Weights of a small image classifier: 32-pixel images, 197500 training examples.
Rows from block 3, named by matrix and row number. Each number is 500 + 25 x the weight over its row's rms, rounded and kept within 0 to 999. All counts start at 0. Numbers have three digits each. After the name is the row's rms in percent of the matrix's.
# b10: branch 1 pointwise conv (model.blocks.3.b1.0.weight, 64x256x1x1), inputs 0-127
b10.9 109:504498482454481526477533455466464486497478464449489519505463475475455489488466495508522483463452495527483448517505484454486524478472498486519434496471474473474473504474510502536482437495507472512551487509498516512526471489475533510497490473493546511465501500499508453511526503478482494534494486499506478505496474546503515545503488480530522511481497526493514526496500507507477517481489
b10.10 098:525482491458493515478494504488484471487482503469505488496487518482483490494521468489471458484489469503532466495494532462478478487517496490512499455516479483497468555499481489489541516484486534512500454503530514473523460480450489487476491474508484506502460516534513428474518444474479493471474541465494473496509469484547545507467492487505517502483420496496437466462462511501512502489489
b10.11 098:494501523508484501470494523538532499461476526453503479516550477493506526502475513500508485461500474499510542511557482509511515548459490490528506471495484488524461526477456528550495478454499488505526433529513508498530525468501487484505481457534518520519498476502492500485475492524524474473462524489427453532494448515491524497491451500489495504503490456442517515501506504483476521511472
b10.12 100:500472503479515478496512459453468497466527470532514485473470504510511480518543475493487497522483529498498440463494490457478479440529498493530478492471455495482507501482509513513478509515489496478513504465479503457456483494494505498501485486512481466517461499501502471530535472453461479518509513472529488454483482475500482496474509519461513462466455559513520470482478460555511484486542
b10.13 097:483518512512454484468504487482485543504455517471495482484512470477490419489466469523506493453507499533502517497535493502503474472477455478513496494474508531460479495509481497520511513479512492539498459520538500516512488507448480483488474490486488488531465495469511466484513470501507533483458507438476503471491480538501454485459495479486488501531463507498466447431463495508465514497481
b10.14 101:488484441505535519508520470472472511492527494538505537514466521564451478511524534501455498575475544491484511508438526497458486450527510481463489500508479494454555480463483458470490482502509508483492503457473470487424504481457487503493512510480498498521495483509488469497522492429450483511484472492487488461477502474493486502474514488464524471474496549514525509515478501496512464445504
b10.15 101:531508481509479488509482494506557507496475491475493482481489472505468499470466521484487502508475508535491603459537516579490516546503477489540477507461470476542499498511473520518503483510463494545510485499476476550528516471529486475441509512504493475471504490506470549478502481547543529508468485484466509472505518502534498477517479527454506535475470479447499507475481519485490546521512
b10.16 098:467455527494457505471518522521514494470444524483486464519538477468512474482466490502526476451525488491541463530512463470531489500436507483479505477488521515502472528499483534537490469468505465503504463534521483473458489506490474491524484503523500495515500503470522504478520523511497514461473515507503491524478465546492470450475445441473484523539527502482527529536544500504455478474476
b10.17 105:454432511492477475461548483503471475470509524460474529522539519513509522507509554519490507465468465521521475527516471527544548516470481541479492486548497494505487487480486486535460477500535470455525499484520499459470473532494513496527489506482502511479515499477499480491521515477472485508506479527506512513495496512473458503518503492478493447544517458513533491510516480513482481484481
b10.18 100:497563475498475573455469463555518523513448527495519495582511490492471484508452489524490471523507503469522452539531516501485481496520508492476485494538525495484508501477495455489544471451473536503495500486498470533492539473503540498496498488440489522523500489469505515489503492499507514525449489488488482505484492540448471456494541505491494471534481519522495512501486510478500521505487
b10.19 101:514478450458505528510508432477469525506514481555506511492476498526479479510517479502473511542476556505517483479452524460452484448523528475531488507471467504447511507487485481496494480540462505502496473521476492489473504456481463497494521468504501475499518480516507461488512498480478473483478515524461472472482460478500494481496480529480499497461480540496515504511506461539507486473516
b10.20 089:500475487510526539507561460537517495503538523531533548545479494544487548528525534542485515537481511478492532522469527525497515522520500500496509495531480458497520496454462495513526466489524489496530479473463514510493531521509503502480481467468494496537517454485482513488480513510511482519489463498471476516502488508499466459517506491428472510494476516513545527494497481493522535519485
b10.21 091:505476487464518501577515489505465502520539507551516512525484527551474489501540512536471519525472493487522476477485563488496507462515532513502499479505464443465499500504540489486518532528531484440527539530490478479488493492484492495465526479526446460496492524529488494520498445462468508494499527509512477447448502475444527499468505471549500450520497491526464514531487504514513469467507
b10.22 098:465489527487493496534533473543502506501524518502534479510534474510508531521515539511497522509487491500495510519547488531536533544495453524504512466526489492517496481492493494543485483493516485489542506492550507499491503495519495497494482521520464482513503497478492516488504502517532504509501499491463494498507531509471452486509490495460468492557460443462521490497478518528489518528469
b10.23 109:496486508463475525503488490515451507515501486552508482512477497487525494545492497476514521483522549449509472497468495445478501422456538513519485545488523482441482499501513493464492480549462478459504514525478470523464496476484544501481520460527484454489495498499494494528515500492492516491515509506518456499451487450440472464472484481522475456495540522498498524518511472539501495487505
b10.24 105:505486542466470508453506487551534524484471519440512474519547490469508549512459512511538486469498490521503508510529472518544554591483475507512493479504483491555467511474462530558515446483506492504526452518547508471506485454501467494541487485545516510493494481509481531477495487533505514502469522479441488519485477520487487495500477469488467498514476463472525518497494500502462516492449
b10.25 100:531499447457495479498504492441477477503524501541520512458460546527474510507515495489411511517491495527551495450475511496471467474528532531523491493500424436478485522516505482482520511532484516460499492508497496484511504471486489493456526473509482469484505511529473500503490468479466499501499548514499500455482491483497546499509469509506499456465475504488509512529465485504513511461513
b10.26 094:502445513420483495486500501521497449497491467504485485503504514492524558528476526463521534510518501500480503503421479477518546531459525513468513518548491445499468516482480524473472513505458486474490499529543500486512477508500490490476507491499447485480485529515483513472522469496494542492467507481462456493459472463501508470473488507525487487459435479511489494517478496476480475479487
b10.27 099:522513477517475460459448516469519489503467470452484466414482481472469467449469462447494472468474485504479531459507485518485477506484483482510487473448482496506454479540476506490472520472506481518456464512487500510519519475499438482482527507520501486484509519502480529491467476511490521488470497475459549488524507476505496466485500498466502497447495488505531471450500517483476492486523
b10.28 100:516437491481496468546478513490473486501500489515518480494518509504535500459498473497477505482505459475538489481459516476521502492455523538473530508466513483493480465551534520461484511498489424494519504546491500485481489481507536507471545492483474470475489542483480527496493543472487514486514513512477515521490496503451521501483469496518499480501523476457486507545512515492479486513526
b10.29 106:471511465497545521519497492467456510486473503481505511506493463491489485468496467534459478536499520469493442513453510436489512468530440478464533501516493568468580465498481450460505515470520501482503512431540533472450532536469491519537488518467519539508473456499532490470503524462471484520495491521532521518504506516497426512473535502461515474533515500512481498474525485496490467477505
b10.30 099:491516457507521525486542485523507504495533509521503578549448507542435500501485568532485560515466514545480544499489530565492532525514493474491472502528472429486516511465475502527547439546508492535504498525503483517475501495463482514470518482487509463481495524513494451487502462491474529502496474481502485469467515533492533511476505453512507495513486499494433518476454505495486508480470
b10.31 093:515496479541518507494497520478471512502498499498538517478501434482513485464459474474473524516505509474479499512462492441486483429480519478470534529479506521424537482521462471451441472497481436503474494513487525511446501513471468514509549515473528507508485503514540488467472545470477513479499498517510496509487512526475448478447482462489514523496505512472481509515505507462457470476483
b10.32 092:491511513503530493516506506486526519482517519481483504481544504523494474474546513502489491549473489489442514517486499490537509490520458482449483486536531507471558522507468490479484553467519508503507521403521475527457516510485486487504503542457510496499525502495496506496502488475459495532519455482507506482483528533525482513491525507461509504493509514534489513469495512488540480484512
b10.33 100:524478517437486510449503494531511493503480458470492491476492514485517541504488497456522496465500481496512491487471489470496526528479513485505473491466463441540449537510488548512498438500502500519505442514512490488509503441502466483482500501532497509486481516547469509487456443509494483493469518477447459490480469503527537513486471492498521520450438472475510523514485523472488500481462
b10.34 098:480473543486462516468509518541513499485447475484494462520514476463526487494450492499528492441540494490520489530501453474513506506400515481483505499487500521513482514493475558525484488474472477514506440523519475505486499494485494486515493467529516488513506493504518505479499484521502519442479510513468474523485446552499489450468488473496471517537521491478509509536528500500471496492468
b10.35 105:515504498454490531532514464513463497522516476548546491529487494508490483506483490514497496497508514469526461500479519464496496458483540507503486506476462473442487495536511476477488496502480489463515551481464500529479485474486530496464524485515467445483497482519510487534472511475480466507479523493543455460453481499413495496510494505518484447509494543516489527533494499522521500493500
b10.36 093:491496500518504484504475536508522510487485556425476481508534447495471454445518462488536448481489462463465508474538535489503490494510429435540479499488552485493456578483488479504504540482507522520479451499481517507520488477491435491462476456497539478511524491463449493493491490519508512475504479469442491518513480480525515498504501446492493504461508511489497520460492478455472517501457
b10.37 096:502494469527518517480519492499430526491473493521489519527449498512499507531472551480498532513511546491496504526452505484458524433489536495481474530516532505439528490470464492461484447520504478491490481515488476523446495492454490518470529485503515493507494495511510458485511496464464524489507500512493438487461500456479492477438501469485516500489531540508511516524478493502486482459507
b10.38 099:515486448520501481501485490448478496523516494515480497457472546504489507481522472469427479509508480475502481478467505476462443465525500515494506489511493494498479517503527462455499539508500505482449482530482465499490506474494523461476522505486477487498507514499491507497519504482467526491471490525481520472495497456514511515485501515499547459425511487509514500522489495503544500492542
b10.39 104:562553433530474483439505522446496512523498494477487516478444525485447523492458504485435513458466482521514546478496487526439488515513494509527479505491458476519466512510477476483553481522498509533479487534486493490529519484494486493455533511500548516503496539507490497492503511492477512484489520487486473512478515491491581523507450502524552492472496493478500503471463524449502530493498
b10.40 105:427478542499479514471505504511483484472466514491483471509518473455525489517460510492523504460521525478511466527508461473513505494443483492477526515505516537500495508495464520532497463501490452491510473503525483470444490521468495498530478498510513521520490473496514495499500513496495515449496497533502481530497482541503460459438493452478484503539539484502526506505540503515455458471477
b10.41 105:481516494531518488476501482465456500481479505476482482485488511520499457494512495484478425530480484479458486512493494479483464441550443479482474464523513513458496525474483464501491520444548525490471482472488522485495496486479496492489517493481494503549500466463482465510531504465468490528452497474485503492504466482513444508479520513467524493469454534519518498474490454528517480480539
b10.42 098:526509535474505488452525488506487494484488461487490511490461491495500492516474511479527544466498545531465505525491466516498506486466507487519491531501491502485517492506470521512482446527512487525542477438475459530393462504542530519505503513492524434442497503499520511517474492477470472508520475514510528461505539551499465466472515513448518516484502537502527484491492505502516496500485
b10.43 109:515503535473451522455463531546553491492459495445504458490521480466518523466457483482538482435522477507511520482546462506529510561458487483506482483488494472564441528505470540529500469465479513500524430532518491498520517474483466507510495475524523503492501514516505514483468463529504512446501511492417489533503463518507549483490472502491484520502496477447492523497522520478475502491479
b10.44 095:479492518522500531473465524517475479482479481521483472486481518539514486519529485486498466521529491457526468516460517447494492461514525488468481452508509493474485525479493520494505524471534512480477503486435505531455479483508507472476485528525465489532546497499470519520499479508494486466497520503477503488512497468484493521489519487454540493473521529534550518523509504474519489511499
b10.45 107:488558532488519540453540418517493503491505498513507522556509497505510502531516495502516521520502529461515450523551514499490503498540505481527454496526507526502504529465478489531531427542500537490454474473477457522460509466519490465467473508504473481527508497506493518471514468508495485522488517479490489479471504507518464522506514512470513469504485505470501509497472515547505519504517
b10.46 096:455509470503506488510470491487489501483473527464479455501536465484478480481480489510484486482468495497476465527533479519522509489515451512477512506504507531467502451496517471515483510467551515459522492473565520495517535522474478513540496533488507530504518449458511483506515512483520488495499487501513526524522510516451452492495505491488462450536502502509500445474516488519470483507507
b10.47 099:476459518497514450510483541507489473478537520522504480487515470501534466528516466458534520508511524422488484495492459446482483450456525485499516567492543503463504517508502495475431507531469465451526489469470431463460537521474505513512479501485538490495496509460512486523512520497496458473574465506505484517474535487499457474438488434503511518482537521496527499526493492497501473490517
b10.48 100:487518527530455493470483525528515518496474516461506465511528454473495450491475465491556467469499484462491520512550490497505498495472441462536486494480538496491446523508473521521492503460480488543503425508513485509529515474498469506477492466513508494527500464492496488461479493532525514474486506456435483508512460537515470486478476484487490508507508474471487493447513483500462528501492
b10.49 094:519494506461526466524500516498478548496487488522537523512486475524511487514490492545474505525526534497509503488404543443505494465531524495472512509486484519438571473503506514468485504506510489476516536479516496465431480498489464510501500536493506508496492507511519505486479482465421491485511513497537521502478537529455498500478475472513502473533508536518489506513510513507513448451474
b10.50 098:494547503546497523425501514520503496496485503424470499503511461487483483462476489455535467478487473457448495537557477501475497499493456467523454470471536504512470518472494492500491474482496486520456440519489475503560536483492442492502500490517531534528494461488477491476500533536515509507488495445478479541499471487496492550488458453510504497469519512451507545444513491480478530501506
b10.51 094:479547491544501505468494500505511509468476513445483479464505488465465483477486506485496482480476497498440489522553471526485500494487467481506493469507516538505504493485496470531464488467555520470494498455522497494546534532466466489539464533504528559532511471503509500499472492483521446512489481451519529534530505539490513551483512458463505462548467515500488456431486510458474499490513
b10.52 100:471468511464554492557525510490516474493537525491479531504513499554485482469559522562497508524464463484519473491507543476511532515530470487477514479522464521486552498501541505515526528501530505429536554442521495488484513524540511482519470525496499506469490492490506544529501476493492451524519482503555532495512538520511489527527533485517491474512528496538483506476503511494550482527488
b10.53 099:488511491549509458478487490480496525460502541475483491501543500502492493503547503466485472509477480494470504519493473513513501468517487502493478493556546504455484561447505452488489523470530493493455487489504456519483499491498475460476517516490478502515523523442470489484558479486496539499498480466488491488517502440531477486489494506490536468457487497525493475508483506511511503491538
b10.54 101:488538508509530504466536487517496489479531485473474574510482513532484487490520556483520534519472526489465512526515502517512510500530480471483460505533493484486529516468458478499510442533530500503500503448476470515470490504507480497461517512482514447480493538509510515507487470460454465520529494478504477466474543542504499526486501486488518504485513477500469540464481528493529484498475
b10.55 104:501531457553489495467515506467503515478470554482479501521506457484438455475486491485467474497453467502497541506542552516478484508541484451554469492472506504477486553475477462506541480505515498521491464502497490508547510460513465469441519480492491495508518521476495512462494489514524504481480485481463473503505510485522524504521456510505523504447501472480477499454470495470518513520482
b10.56 100:521493511476456511460511455508475507517443475467487493501480486478477487470461508505519487478479513492495462535460489452507508483467512461480455511475488501471473508499501502510495450480507473505510474526491497513492472458468520520488523474490539514448482505523510468493480500493499485510506492489485509505489477558497515528448517459515513512493501506506501526491505515499484466476483
b10.57 096:494469479436523483525517466463465530484517465553521542507469497538491481522530494516480524541490545498532464459468539460471480456532501505527519497486471504474527497501505493489512502543473504475506512514497499466448496500500459497501477482534474465501475497522502465501514436471450507497518546520517467463483510474512517470501495523488485483509442534525476472491485483534505469477534
b10.58 102:500511522529528493513534457500504530493527492503511546481504473511500494509527521517517551514499555491490526460549506533506507533526490464535476497496494514519530510489471515534511454538539500508484522479477461519487514490537478477463499535523476470526501514515501537493507456525521521526527490476513508445518545521544475526510488503458509534503476485488505504461462539505512527524497
b10.59 096:500484486519506496519490514504453501522540489547499502494494521527508490506521508478507524509489509459490487487458523482484513453495527506482494514485535446462493522484526463461514503549510493472497491517446445496491508484479511519479526505497462467507497521512525494500515490475494518474514478508465471477469532461489502508434495448536526507463537516482480495527514498477520493503521